python train.py --arch="vit" --model="image embedding model" --dataset="dead-leaves pictures: piles of overlapping shapes" --train_examples=145000 --image_size=32 --crop_scale_min=0.8 --horizontal_flip=false --targets=["size"] --num_classes=3 --embedding_dim=128 --norm="layernorm" --norm_position="pre" --hidden_act="quick_gelu" --mlp_ratio=4 --head_dim=64 --fused_qkv=false --bias="all" --qk_norm=true --parallel_block=false --inner_norm=false --patch_size=[4, 4] --conv_stem=false --layers=6 --width=384 --positions="learned" --pooling="class_token" --register_tokens=2 --am_softmax_margin=0.1 --am_softmax_scale=30 --init="orthogonal" --residual_init="none" --optimizer="adamw" --learning_rate=0.0015 --beta1=0.9 --beta2=0.99 --eps=1e-08 --max_steps=18200 --batch_size=128 --epochs=16.1 --lr_schedule="cosine" --final_lr_fraction=0 --warmup_steps=540 --weight_decay=0.07
Rows from block 2, named by matrix and row number. Rows with one number belong to one attention dimension. Each number is 500 + 40 x the weight over its row's rms, rounded and kept within 0 to 999. All counts start at 0. Numbers have three digits each.
# v: attention value (model.blocks.2.attn.v.weight, 384x384), inputs 192-287
# proj: attention output (model.blocks.2.attn.proj.weight, 384x384, transposed), outputs 192-287
v.174:485542477541478535535482482443493521507447489545482474592563526540456528499463510534477420538489529532567525491481456519554433450445451498455471491489503397479481497441478510522474473482509450544540518499514507503543485483423442506463491553535526537451539535466520587535503535403570516517
proj.174:511469566501502494513519518567499459514520449438450473530506502486460491458464523470531562545485402514498452438523528504489588579454444493459529514466348494550570509505572468463521466499457532536473550522440539434590479527528555531541503572545461488452518459467461491475401531548520489478
v.175:458522564548501405508496394507446534516539505473441492531497493617481505454532520518522518563433505482531511513492542462504533559480511511510404535431511526542542463460452502458495515478560509533527528493545482492484539393557567473489494505551571455469512521519475493461446553542500549562
proj.175:534482445453519526522537556480518471493499533558561539517507502442564542531512498452455452453526501532540446454523481509477464495501432511468551531535448414488496512517531525557545485541479502459479489508454514510464469529450458523497504487478433510511504465495538511496530500481503477449
v.176:459469528425517502453480490517533441479593485520531488557523484533530569503512523528507458475466475496474489554506537532488497498437471555505462459455495515532567514477471509512549487583491493500506471520527477527537463509492513556534500448473509505523405534493491460477518492564455509493
proj.176:446507452500490486482463487477501458462473478516477512461452437492449501403477469466464465503475522523469522520477554478437431487536534527523479524520583468492472509450528491423512545419489511475519416532476532485436508475470526489473475574490536435535563495509544517469451450448508457475
v.177:531495412442493590471502607484551454488442531533576518457498526403505513560491509474450454463566516538479490499514465516495453446504507506460576477550493467445488526532544520566520477537450505462515472537443532478477477619414443517503510508502434533513488490468526490532547477480517443452
proj.177:469480522521520477436442465550478526520515470480421481474450489558420491438502497541532534503487517468482536544480532437559555489538567426504466491454507557564513452487438560433438497451510530549507481489523480520554511469524516520504471494523549499494484559504447478492485530510518524537
v.178:462506561551503429508490427519446551517559414492437511563479442581484465445487517483500537538430466495541512483458513499510534581482520510563410556478530511531511445486466488443515507510535474526451530470510442530469565428559523490449495502507586485500526562559477472455499563534505511563
proj.178:525495481476462543507533557466513472471491571560594493492532529465574512525509501446494426502494508526495469512572537535440465494512454512449518490532415444457516563510509483533581454481514502475566481545511565435558479507444492480571550495523432469453487417470503505500518478505482541442
v.179:531515540534528507504481522517483549536468508473498465455482475525452523423524485516514539455479507545480497449510522479465491472532472530535490561469489556554545520491476549473443498327523516546489476501569445485522501515506543481520524517490504524471484520545535454483495514424521491508
proj.179:513489450520491534418439498470501387506497491508530501483476564480463454528521542505546512558527526381524505515472498495464486511513505483480523438492547415470417458493566372496497548527533488509473528539446504441500507538461469517460488470440517473491488531480488504493503484532457476527
v.180:531512494504510500471501481453537528455545511444467494498524495500447529486493503485488548529530457493503501523484590470488500490541486552468501522476488527587534535492512541505527498419512518489507479507532500484471472473495557535542514538459500507517480460522478520502533506437533465473
proj.180:532484454495492527485489511495493453504476460558479450506515480525525446523521543473512519499519549448564473506519468510516451480446574517497516437471513507505527506510513420471467542526504498491503506475495508509541496536500502476508495455513533565516506561478505492501474552528549432513
v.181:542507516541467509485472503493474509472421489489503525416479552505469504535516498512482564509528457524599519483484453527486483499561523476452519572528511528472492509497522453512466499503524486437504539444495519486423569492475529461491478556508492506500622520500512501518512561526509425484
proj.181:486558508470495481395536543551532483422529462542432545532566498439541507517522526480458505473537471481481442535453497529559497515444454489465496495477429494433522537509441532519515413537508488479489542563508499488611493475517490465527508362500516516536500430479437552502457509522533455515
v.182:458512575543480433486498422492462523522526489477461475497457499613512497421528509512550507565450467437499494503471584490497527540483499466514407549450492534578519493446450496432491485491538516526532507509522490494493510400549532468512508518535566463462551497478477503454458524508475568564
proj.182:537513437452527554569535591486526487523500489565541528552530498461577520584505506481461497470510490544547481416483461522527445513490423538469539499519495446449447517529567507533505491541507468486462535495458504518474491521424494499492508516443454510520498472495601503464513511526521434445
v.183:484655427471587498519465498468470558543523528469488522502520529451410514491446474536515500457482437485495472562523495514491492504470519502506496513526502538538601474480471526448510493430525521480539506516496625521490504467519510489473487591426575477447461501451518485453485516463497529537
proj.183:500439485498508504559531443525550450504488481489507466535521564523532563522535533483489502492513545443635394519485489547519509468448470547580441534434521532481415449462517579439521484472508502507498529506419506519590505500515552481570464496517495526444421530483490512519486501531509527478
v.184:461315505468541446497505515489440554544499516517529505502535536508545485509462521530553476482538465605591497483597533485486535487519536473485496489492553583532517423542534521520402485637535496562530531464484471561558520529537523528495513537522492551516473519512506435500485480497455457522
proj.184:538514518506530565412464462495488451515504488485503525483495521522446485510561453473434533507503547485406557515481549495460481476502509525475466468529550434419514476473452430525522543409447468522518407527498495438411494508464496503490471481531499451497485531516489547500538490511465513497
v.185:484331505497568469477550529547452509472508512456484529484481552459459463470439515478534508495487327556477482502525513477505490466468563502524486441513486575529564472436492518499416512637503518507550593453493546519530470515534573588542471586533459535520493490525486457451526510628462449513
proj.185:533620500545546501539495475503572586504492509505494506462476465529605512463584453510470509486452572547433488504513492530549496503519440444463488554473472424458484543551465550508528481451497475479508426535540447485440503512499455440457511366505523441467574504539490554541523546498512557476
v.186:433496555537489431498493405518454560537552444496441487560503451592491469461500501501502549540438482483498519525482496477529548581447506495559432540461516533536515445468476479434501510516535502528482553470547451516469546429553567471450496503493578490489548540564510467465479580555521510581
proj.186:521517481463468533540499538471516459491487553554578502499536534475574518536495499452518430482534504538527425477528510553464431485493435530479534477550407446443514554538511501542554481513465512475544448539518553477535482534456462495568504498514430475480461421481500495518521472503480556469
v.187:430522602534493427490488387524434500510539473486447521516477502597480473446503511517535520560443454489492503491498541494512542547501504504522406504442507510533525489462431499430513508479549546539503515503571489491498538400561554486510496499516581448504524509514476486469460530558518552565
proj.187:543472420467520557547543563459539469511487501534561530509515493419572544532504507471443482463561540522551462473504468518495442503508443515452550524539464452462494530527553493565544491552468444464486492490446493499478458548454454477512502481463452523516509466505554498515526492490513475458
v.188:512427453483494491529476527563504502556486500556527527489470527521575516482498493448488518496481520517462459480521463455519542518525508513483521509441495528487490440467486487476381510709519562477437470480525415533580528510450529601536505472495447518567483524515455495459465508604552437550
proj.188:490563572549542534440477516430476511528458539467455531480465489501490508522496483469486508531481516488449494533525554483542481508515479503511448508541505434439536550480533511522545472435472499497542453479529485426419478496511501445455510519486527400523495453547467493537538509486489555493
v.189:526510487549459458580526462434490457473513499548440541536518538498486485516501481517506482515448522487585483499496476457461469487516552480466528481507479541494477419494462482482463482500513590465517536551518571490497506511416519511488522580464472464508528463498492554525462509461576516466
proj.189:495519501423475511508544604524502460520551464513542522577519492491460556522502594523515538479488452485512455526470483481515490499522493466490535489474433515475527504518522509503547447525438503475475598473476465519545483542528533499532516470519502573520494482545473473546516533502472437495
v.190:491429483506512525458448498462465515445467530438469515474522473417453452486514514500481466492507334478495537561523561455518543517525632502506544476498542440484547579450488478540495494385489501460502565501519603449486515489548454506467515506496494435511492466448537521487463498470518546529
proj.190:465488511484505442634488526512526506539507529561467463513481506484526600491520520464501511486496537539618466433472457497526483524513417516482459530446429539482431470519531563477524486572495489511512465519505448576476478478520482423536491415508485566487491538501499497503479505496556503518
v.191:509373488465514510443514518444503495476457459478510524482482479466511488541466519515462456550526515560543506514497459457500487470461575509480529478497528511582497454547530513507429508610511511499478531475469437553501494512501425555484516495560505503532496488535481482478502477494462485496
proj.191:489577500506560517504505498549461544495520532516490507509477456485542452482528473523495503522496454584408515482503517483483492494579467512486457491491490462508640500518506495538569502462503462503534478483515545457461503504471562495464488514424498475489560482508476544506457506569538494534
v.192:408505552554475464489505454505503520569575438491447504586490415507512492544500495518463495508494476491494507489487483527498577596485482511573447509539505483523511463454447486427481487517524531548448522454479438540453605442556513521454509492464545519501520510562506454514515599505464500570
proj.192:581481468438535519529508503494473545442479479516514487478500540558483488400478589463550534530449513519534504459417517439550454473474458544447481527447485522491484526562508497581491484429537455416539493517545530531517414505491503480519504523539534481495509523436458537418468432503532504464
v.193:509531552557558527532443437572530571457506510454538544524493507529527473471503453494546476519553407400414441506492474502501533517496545522494449479489483551470521441496502484510456514504495518496543543525496562481484473463532572506555517632500530488524474434495514488501466517590538472506
proj.193:494489532483459505540503487448515522497483538548511478521470513534495510532497516497487495447475528386589469488502464511512480539476457511493503520562494472517388485489521529478516519542458514458529512501495493532533507483510491510510516364472560485519488562474506468484527521485493549488
v.194:479388492490507504470488475521431458509487462556544480464510542494532477455501482530495470504476434566479476518475495513479533504450484495437506518472495557519475507530484558503455523637554484505538553470542500567552499539545614617487548497488525519556424520486482427526429467582542479511
proj.194:518558554533483559458475498554527514450474530451442490515488503532512489494528449519505522499530476541462468507465552491441483578494486467483466468490561410514618455483496495447479498415496494532496437541488542441447502516515444483451491547496498434438538492552482560479565514472488553543
v.195:429500518525487472510518504505518485560582438501448503597511420493514498517489484518454506480518478499500486517475445520528547570507504517581486514528503517527519431463479482452498490516511515548414500470448428536458581467520494512467537504436516535510488507546509459548521599493476465537
proj.195:526466505485528480519521417558414547451461476538493461469486518565457441413471596501537523554426529551488529456444527451537477472509469498480466526432517523470462508532474494524489464445566478456529469502552545531517454489508515544489485524574547475439493503458440482419494461496515543496
v.196:594506416419541573502480563514526533436427533511543496453509537440487518461506501473479516482489530520525499505466491457489432401518487495431575516515515487449512508554549525601509491516454446435533503487507527486503447590408497468523486522517435494491510484436522547458507413474514474414
proj.196:460519536529458481468483510482481416546546534476500472500553497486490529537498429543502500509547492474444484539616496531446534539528523502537480410492469492520510528455505566417497488503492559586504451510468494461536586497543477529515509480510463473561461456509504487571492528461459540540
v.197:528525420547392502509505495500523513519500517516471480490483504502488520565466477497516441520503521564564508525513462491479479439476472508523515569473519392460547483515489513491540516456481494495457536485461530593434473525462414468498513548482485453493557465521486509568534516421470555500
proj.197:451518493453544443516547527508518483532548514568541537524548493482582451553485513530566532462606521495502475540514528505540577471480555557482512485522531572573433516496473530515410524585492486523473574492463480470507509481482486556504485462462460602488444557491600445484479491530561466529
v.198:544535497482490510478481478466492512422482594502524497395474557519444516463531471472538496526482548471513528484500544520470452450496496474426475482477522475497553524515495486538514506465453482458594501538566544471520433506459526460514490489537474481506519470440495558456485423486514546486
proj.198:498541454478476544487504545479541418530510514462488556512526509422565524574496412525452474407567483483505442531533454504474497502504529523528543478521502470503504526466596540470478552581470477559490538481475498419506511515473459483525512481475420529559502479505590524585532513478472481444
v.199:418481552574484437496523453495482471574579470493430505586499456534512493538508480532488490514503466496497485507510482520491583598498503497559439510504491488529491467465456499422501508498516544555457501468489441519474616420532508499461525496469542497512489509576498456531506600510464516577
proj.199:550497504478530520546508494523487572431482484514504503504486520547442481406494596454513548494450501526504514465391504447571437444484452507471494551465506520490497515547487472576486511460539452425528515494538518535494427515469532491480485523523545484452511547448467497419521451491558506462
v.200:518536481515526494464511528507565502519541494509485494483454473510520575462491503452525505503522480489397463502489466418502566504449383497559527525560478462513578431475525500496486512574553544536483424470480351525499503562562497511464491479484474492520490512522496482460500533551420478545
proj.200:531555515454560483445516445567522561501487497502462493482485486440465467513544369495502529443470525529461524460499491432521469518468595452478506438451507455435492488506505501473443496553464482502463472496534543435447460449462487503522562566479491523493475488518495535552521444577514537518
v.201:597496459467511552496481544498530502409439566516544498402499589477477511475490527466502506488488549492502480487502520474502440396504479499440545477473518493483489536544527488572519481481464483440556504556529564478540392543455482486550504518545462468504499486431489551474503398498513506420
proj.201:453533491536482484478495539477549425584539516468495484510533450443539514577509376552456472462579514464483496532576493507434523554507558485559517473555528490512480485441504494443522511557463541584490495506469478476499591476530490513493488474461459554516479480544553476591516541518476480528
v.202:398517571566490441517510430494484473584572462503462504556489432533513462520493471527497497510498475484480504501508509533493580582485495508569425502521509482526501481447462501434512505519509564570417516465496458527483601419561536508457519495460549522500501528538502454543496594515476519573
proj.202:558487468466528525534519487506495579430440489492516518514483509521445504430489592441526556512471518517524468471408492441572432474502482503465477539450493533489489503554534486606484519452543436406531504517522536533490416527448500471488482513521507486483519526466475533427490449469508483450
v.203:536396531495501540478497476476454534544496505502557525470520489455554458579484502504459448456488512657577509518501532463485472457497548534462494496491512532482514499520490539487504511718529516493503601485486520521531509498458507516509494525517490534504536497483494453536504528572392522519
proj.203:501562505495536540449494504536514465471545537440405534544547488516536505493425494525486513517527509486362502553528537506483473508456443524502459453470522411545580519504514537534520524468520491501483376530447501449491479489492502544534511512464492482540503478531542490531469476513530478487
v.204:594494462467493562460471543501497500405431548535555486417501590491467515464504508479546491515475510514521491508490556484500424429524530484435506487480491491462506534549555522605525498481471466452558472543523531472514392546463475485551458500559441455487499475428507527436493385503514520443
proj.204:479552494507487513486510528465547412539494527458478513509506510425568537555496399528458458448565504451493465541567476522435532562522529498528532434509495447491483482452513496450531521547465514588472509495454504430471586506485490487503509478490440490548478441517519506578507540491456481548
v.205:434472508517524484514525520518535522548562443513472513569492431458511495531507502527455504477531486506491494504481435490510538565519478509556520527539467479530480482475513497466464495515514480535393536462449436531460593496499497505456495473426489546487500510550543467556521607515500453518
proj.205:539471547480502467534498439552442519450490475520536473467502498581446468440452599459573523573407491521496511499469553514526508476501480501484454513416500546472522499566465515529483480405561512479538472480592527532517448489520502541513502528551594440476474495467434494439462492473512556495
v.206:421486545554466427503488420468490479569568468467454501571520437559513481542481501529514499536509495482497503505517482557501565575491527519587459483500492487523519501414488485394484499492531532568478511470497465514480594410549530523468524495486566485506487520537512467526509572510458524564
proj.206:545490482491566533550505478526470593447470475508486509514469490548499470449499586428513554503457478543517520452400512463562456471517439482429512553470486526509511486554511510581480520500547443405508511474535489531506413495472521494494464535516497496467532523502495491408516458509540488460
v.207:436521594555470413517498402494467467559562495471461492528494480569504480507500489521519484515503485470493504504537521542461576560499509513560409495466493492540523495465420485415515516490533552566488508465500470502513589368596516525481505486508572490488477491533487479508495565525488536609
proj.207:572482452439542521515525516491523578467467462505506528521469516483486503445530581434496510508491496515575497469413470453580432468469484502445507578487509522514510500492543486562491541527524429412494551486501492541470438518443522461496493533483497524491539515483533492446511453538540468452
v.208:401519567566468427504488413502472484573577467481446482548509430546507500517501494519496492529494494476477493506530516538473580583513503531572423496507493510529486489467451487420496496481517544580471530470492474508496575413577530538466505506492568508483503514559488465514488592517476501579
proj.208:567480462438546513535529502489513566445452453496508527481495514517500510437505583445499553487479512535563509448424482438558438467462460506434510581481497526504509501538540498585484493501520412383519530508514514542477424535459482453491490517495525501475504522451508525435491461477507495458
v.209:494509529488488560460526452414510529531493494497543463460507499492604515581483522506485432485525562515546548524456504518492487506431449516528490538490527470541498551488518489482521482687484506469490478476443440505467511505448435537483496469490508495480532490531501457484568498460432472498
proj.209:443486474480542508409503522553539479451540485530449577497576506492474483498499472543507482475508439557448450541519510435458516548522525529523538448500599472532518532529523474520523519468472506516468484525472513478499487504524577557469496611466503518578488514463511525549477456501494451490
v.210:561518500478528540489469532480493501436444581516536494439485579488501489480512517476545487506493523500519504494480530504478407420489481485414539511493507487469512541554503525570515508471474508425554480547509546504537389549457469461550497487558470476499490482443510551436464402498510497433
proj.210:451539475511469514458489515478532444529547549477499516517530478440552524575531398534452493450594495471491455515594492498441506534504543479524520436537479466520486478440517503460492453559462535562470517510476491474505568511505526519492495479456437513536484482551547511606512541519458498501
v.211:512512503505439546504445476485540528445499578436488455470480544543398551498482527434541448487510464460526461471527525480416444529446509490492510541496502503521575498466523488550549475466512475530508561466589548455473480504519507471520487544480501485453544487503446576462497457466444539468
proj.211:492553542478502503563551520439529473502473493550458538537514533471587549514522402567573469505551535470584460516538538533502511476490436502517548508530512477523463544536577500449487537611446500497533514538482474517550517555496442444549529406495438485560448484508578571559508500484576502472
v.212:405506551556483424537503425498486466566588433462425495583520435555496483509492499549491494521522476513472490507514519533494575594498514519580440483503507517537507479425464479410507493500523519579459501463484464520480603398576503510452517510460582502499502515552502466511505592515476495591
proj.212:554469476465522528531514475491484588433454500536499534498474501528478499434505578442496540534424529520562544456417483474555445469478458493456507564479488508510512485576520497586509514485556448382515519489502492554476428501451504475498472498506523494452527528469491508418502443511526477450
v.213:419509570544478445518520433488477468560571447481436494580517422531513468540526493542483479499506481495488489477518480548485572587492504490586427498502485475519519478453456491401502496492506544566440523477478474491485599414547518524452523502478543521495502489567511445527515591514487523592
proj.213:563498481460544501536489473527479590450473480513494506493449525570467503425498592428491551516448498511521517474434505452569461467464467525455509570465490531509517479551522481565480491470535450424514509501538487532486410515494555483493507537516526483465510550451481510438469452513545487443
v.214:408493571566457438525517398493452476567580494469432487515471454563500468543500485514522477525491477499493499531518516555477577550505498500577410485496503477513513501457443474411491507494518544564465523469533482496503589384587523518480496489494579502491497509532482461518496576503496558603
proj.214:555501467452543517524516493481496584459466484510503555504469509512483495440516595452506527506492497506541480450370470456555429476491476527437514588483469503492499466530535492591484523476506432419502512501509516530467423524446528452507512508478499504473517532478502517453492465528541456454
v.215:391499554550491423502508445505495456555586441488449480560514448550526437553493485536502520524505475511492487506526478525489590579475485523583423495516488481503491503470489479385482499495524554551474522474473484533501613411558507520476491486477548509512493523532525455528507598505489524609
proj.215:540485496444535530527504472507484597432479476525515528513487477517473484433522589448487550500449511511539489459374507492593456477492484526453488575463516519519519484537517484604485514482525448435494504531545516521477429495488532448503516519486523478454541510489465533419491460517543483479
v.216:531465500503571479448486494527461510532514487486452503497459460492490510519519514481480577477562452583495511487534538437505516487584522528481530519493503551531444622495482546517436480567474525513452539469561433505524483508521502524521507501507481540588466522610539423465494551564551476487
proj.216:458532481479454521409480535486487459472433511498479474503518515505479499473537484516451515561476567446521513509477518502455504500451522483491521408528508419477538448478499430495516511402528451504507489473455490443510499508467496471416507511508568480412572468485443508497509509488479538536
v.217:566493424443517574487463588480536536449444525526554501459499512446480505452472543489474521454505496484537506500481487459508418395508488488424568520496495514469524489516550520597504502511490441418575509543511534481518440580429493480550498516507444505489512506457495560471509399506516471435
proj.217:455504538546464463491481511519503435547539522496532467486511490461539521554482395554500514523552542506460494520602509555486551536544498475555534432523463471492470523442498550454504466497494561578533446501492489474514556475551433557518562475509490516553464467508503489567503553468462545539
v.218:412504596554445398552501411501476470541571506483453511518509464555491480519503504531527465539499496476499489508537512550473580584501493488577407491478479474530489506459437500414504464486525543544506510497512495509492578390568505531478508505508575501504493496497482449512491543525486517607
proj.218:566489474479537555545516516513539556486455482504475570494447519485509500456523558437494554487450484498554506514409459470564459457473493519449515589517537500532512462526520513598470540526509423399497562504475463528473441534456551470497466501483504503444525529500531502457496439526544447443
v.219:412501576565461427517527422496474480548583464485448506538498456565509479532501495510488482519485475480492504507524517558480569599495508503600429501491502489520508483442448489408496509499514551586463527448497464499478594398587513512470496520502559516493506521531510453528509570527493519592
proj.219:530497460428542519516518503483514574441457467521514528525486513526477518451507571455504514495489507523548487470408468447569426466473500522440521579466492538499502480531542485609496524479522439411510514499495528521488411533443515456503498506500496498480518527476504532425502443498528469438
v.220:539643498491404513559463454430505531485451465517548476500510452507618489505507512501566408506491557411452541497474492452480475532369426521536527502512476417557546467511515493495584479501462501521512485503499456482456451464452454488510532537526471483455527502514513542499514492411444529477
proj.220:477502498473518493442507509483504465503510470495498522489481538505384479568450542530515498469492439488440508513525496497526508548498546529523516470523583548439445513500483473474511531502443537483437521544457570511508523508532523560529501625525512566553423542503572463508415465515499443465
v.221:401495549563496442499522433483498494556576451475441502575487418524506483558504455516463477509512491496502526514511467550504578583485475476584447525519511479534499461478450512410497518510511509568437542454459456548453597441548489530448518496440548521489523502543491427525507599500494488574
proj.221:575475490457525520514507463505476550430479484524493495492494534523483518431465598454537555546472501517491471428434506435556455479482472497463477550445477546496506505541516517587496484453555463421524470501517513526496444507496523450505516502506535460493506514462486522422462428489540500448
v.222:489568501545441500560468457469483537530477505527506506556451528541577544543520480533500424477490638479531482517485502575490512508491366468517510533471511431511491483572552468511616495523501517494514419505451474518509528463491408470496546486502536482465504497463525531551493513405483519538
proj.222:481435496449558550491536482521453453483516502457530502518501486490407433532434523459525478436513480491429516456519513427472487519462571543499516435539550536495493473462472508471430498446527522479528531477515520482480505484507565633525505698482486514568442564492570474503508521506471451490
v.223:461612497541478499507506497558487521470506485541505470573505508527565512462598481474519427503539586361476474500509533466580529447462474520495485494453493564513443464498558517489405523480470476527538427501538478514543524480513500460507507465511513500515480527487508458525464476480487525540
proj.223:534464542568536544483511465449485395521473478515601487472467527539350404529453555485468488510476439507482562444539476509487467529467478505525522499518567459428486481506523486491540541431513549528443484499522514522473517501485478620532456616498527525413459545494500456510563514400471486476
v.224:483475488567412507456508498482493537564478520544502512463482538518506477577527502514477544529490514600566525507477444523478490484573547498479508494481475402416417570533525510483451501553505478481520484501511482478469527490445359505473504473490467491495581525473529491556533492435513529459
proj.224:455572512471466487517480536463543471526512517503463473561503439462543459538488477491500477515505496555549449480516453488573505470544501507454546474515479561561538480486543519526516439539518441499497483452442474477524478509530592528491523532482513536491503521488556509501509459588542450481
v.225:498406535563538503460487509529412537504514532463464515459513537491474438522489451502531559492475448647544494470501561452482500502526515491508508565470552577537528547455520538499470504518516514521464506503526516501437539521497542504514469588502480538552518517529510458507514551531492539445
proj.225:495500476443446450552473493450510455507488523529551465475497492521509497521526515491553512469520524364521530478503421524547530506501530512479463467484479506487440486506530343447493489479504481449536527488394447449577531509545472521444463407483539580465510512512499441472540497501499453523
v.226:494657528467532471541512498542466502509458488515478451559490525542565457475576473469527529487519547461416491464475487476548513521500481532479516524433449543471357539496506565478485502436464485516509436540509466462536537512498449515489504401490515522538501514527491505519451506518480485539
proj.226:503441503509495482398486467412504478476485525490548507494514451507351478481487545532459483557515574449513535457513470525418554451531537505529517436552550504448503478477491342499500460393474494491516517510495513471481522511520520483477458545515534511383505572439452444470510514434446513505
v.227:516423469589389496511507501491462533519468508530540497483485534503515465513522483504467461545504566567545509513496424500459525486511470504518511519471502436476489548530503513500535505490498490498529490488489545511454493491422316468464543500520492467471533480421495545550516460359426524517
proj.227:502503512525509471530550508479569501499553493520515472553513472482505505530450529498558478473494424481491487442500481478502543419486508544480500442522471552580492482486557475532446495498470528478495526535447519494519479497500595613519525584501518594525491524525567464511520477594528434485
v.228:406506560535465441519522430495498486561574453484436481574485424534513492528510486517498479504515487490483520506517503534497586592502500514580440487513500504542500483445452512415504492498522537563457519470487462513510622421571514529480509484493573499511506507559512465519521583507486526575
proj.228:549480471465530541531526489505476577447451482526501533495485518545472487434505591450512557513465517532529524466435491464553436462463479531435512583476515536505501506536500488570494503482536446431520504519526540528491417514466506451516497538505534484482536523458477533413469438499523487471
v.229:465530567555448436520477378468461468509554539467485477469513515588488474484498517497570485549470512490502484514543552495470559529499503481505408464433504475504508555505435505462527498448496526538536504528538553492520512397541510526523491511552546476487481488464476513511472503489504563565
proj.229:506502445469499551509508562461565566500474490467491576538455509433568529520534510473470498442520469474554514483416434483519447494470530511447569564582529484535509477490529458540505538589476457460487590504446471504447472562453524435508482463450433539490559510529584520507540442556493437444
v.230:512628492496464500532510553520517491473462516504474494518488493506513524493486507469497541496526541459432518482514534539484428527552452469513515549511509428514469554473488552534469493395512501501476469506517458529509486535476438496518505413511495499489490547498502493474483473402544540448
proj.230:468490498509484485457461517448482494563511497445465501544527519519492467496460534574544522496548484485582456490501451404544567475457540533456522434501498563474486515473505424497496495580511427514472574488442514404513520569474542491469489550471535575482478501507483486529504487531510502477
v.231:446515475535504500519498516541556511560529452522462547578501428460522507505537488537485516452556480499468481521483481494546567564480492526542526545536511522531482451508480506436475481517482522517462522452468423518500560500494512505466518468391519526508488542546538464543489582525520457529
proj.231:526423535466520471506502435500439542483498446548529425444493530572422454420438604472535556531457528567482507455503556493523476487477514479523462471429479513493506457531470511518498487444568551506495477465504481517473479447546506571518476562548594490464449513477417473424475530490482519551
v.232:578503461447518560491486550506508522433438579496564490419492557479470500467511513448521515502491537527506479483476537479484436412499492507424552475506530496451483516543521525589501499472473449436561491564512543481524396543445490502537480502532449468486502504423516515451487408501524511436
proj.232:475550513544443515475509530474516447534513544460514525539536481428549526574502427549459431457527489478485483561565486528408528506495523500545542456542516470533492500466494496438513505543454523557461493502431463451503569482524494497465503465477440531552477472522538486582534552490446498521
v.233:443469530524521443512519471490496447592566424467450501598496426519553474498501485532465500476534485509469517530497430511507551571508502527561494520478512532540492429461513499430444511561551500553453522471448475492499593459539514509477492485436526528521500500522508435551497586518441490567
proj.233:520452508489529467515469436563440531482507470548511487448441536539443475445483628479510520528423514531517571468454518493542504502472445502469464512453532513484522507599472483539493497441547489418523504438529495539485454484493575530471516530529527495456540515525413481420480459525554539498
v.234:421520544579480445498508464511508483572579429478448518599495423512525502528500487519486480486491496507490520503486462530489562573522503508564464514529526485519517479483469509409490499519507555549434532442472442544454619454547501506471516473470535505489490509548495432546519609522485499568
proj.234:544478492449546522538513450520464597436476499511519520487468529548453492403478592446533555529460497518513495454423530447570451456509482491459476521458486550496513501543505506579505514450535460436523480518532514519517428486453510502511495552540528472498506516460453526423463434524548519490
v.235:394492547550468424491511433515490489585552433491423513601491420544522481527483459545502465506517481508502481519514504545483583578479493509618439502510472492490493509476454499403502518487526531564447532469464465515461621422560513529444531506480554526512501499532512454542494582492504492567
proj.235:548463488460514520522513481545497599445473494484488517535486529520439477422492621418518530503433486509535509461439497425623478457495463512475507560476497535517512493541512498589489494473549474406516538492539518539521422525496537465520490529503551517452516527483485515408502456509538518486
v.236:577488415451522606486489588501530562448403529524535497459497575424501515472489506476490504468482513507500515497474474462521399424513482509411577513529501498466517497542549507595511493493478476430495499497479519487505423615410498468511475516501437502494523492459515515478542439485518480420
proj.236:461518520537468458448476502499507419527541525483499490488551477497531531515494399561511473511549518481432470546624511548431556528509520479567491443467462502475454526462488542432485482485521543588508467518508503458561573468527466565526546485507511482571455445514495495574480541475427533561
v.237:490415462502537494431515541551423473539457471497494471494478562496577463501543526485522578487566541617509476472529493479537530463558565510536515469485549574515434619490498511504383525583516509533496476508528411442505574527524541573516495427517448518565510523528466409455420496589581479472
proj.237:498545520506490537464509495468546504467501525478482502539489480527449484493512523527427586533465532510533526518511508526460518489548509470460498458498526420525552426481487392511550481395512485545515443519463507511502488496496434466446506526499496443440550456470398532456562482485487586509
v.238:555489488461538536504470533488490515418417569496559473410501579510466522464523512469525512475467517482517528496513561491491450414498491487416503489485523516473515538536506514575535501488467482416581485533557578502517374530437497477528472502560481492473509495427478560438498405496528539442
proj.238:458567501517467514486512564484571444562535492469506514515541484430543536577514394538449479454604484451454494554563457508463513503503556496526525482582506455520499510459524518428507518559440522571474531515449489421487576525490482522501529478469434519582481468520566516597516561502462468514
v.239:570493396448534600484500597513531525458432547514558486460516541420484506453491514465467512462516531519501525501470486462506388429510510484448576512522504510481511505531542501590486502497477456430506498514475503506488429649419482474505487504508435520493517499503538530508504451518508450435
proj.239:474516562510465476472480493523472402527543522496521450498535499472473505545470411561529480513532506482444466506590553540458559546546481487565473427490467483447466537490475575414508444489498570590502451523512515471521551466531452576521516508505513464581463481501457491547488539472461514554
v.240:498389509474537493481500513549458549486537510424454526483527502521429438548506514526509559465507338589471508484525575489531530490521592487488461515515539598516536533517495528495384504592495511523516571518544532468485508488520679573472515549471467563524472488524513488507492525648559483484
proj.240:504501468515438470512490496488482477507470521563507500455504463529567465422595503479454509524522573483577518498536460533448471505490438502486510482449523458521471491511496496497493484442541488492512417537467438477478449486479386469433520397495502480472492509517430493478519487412491489581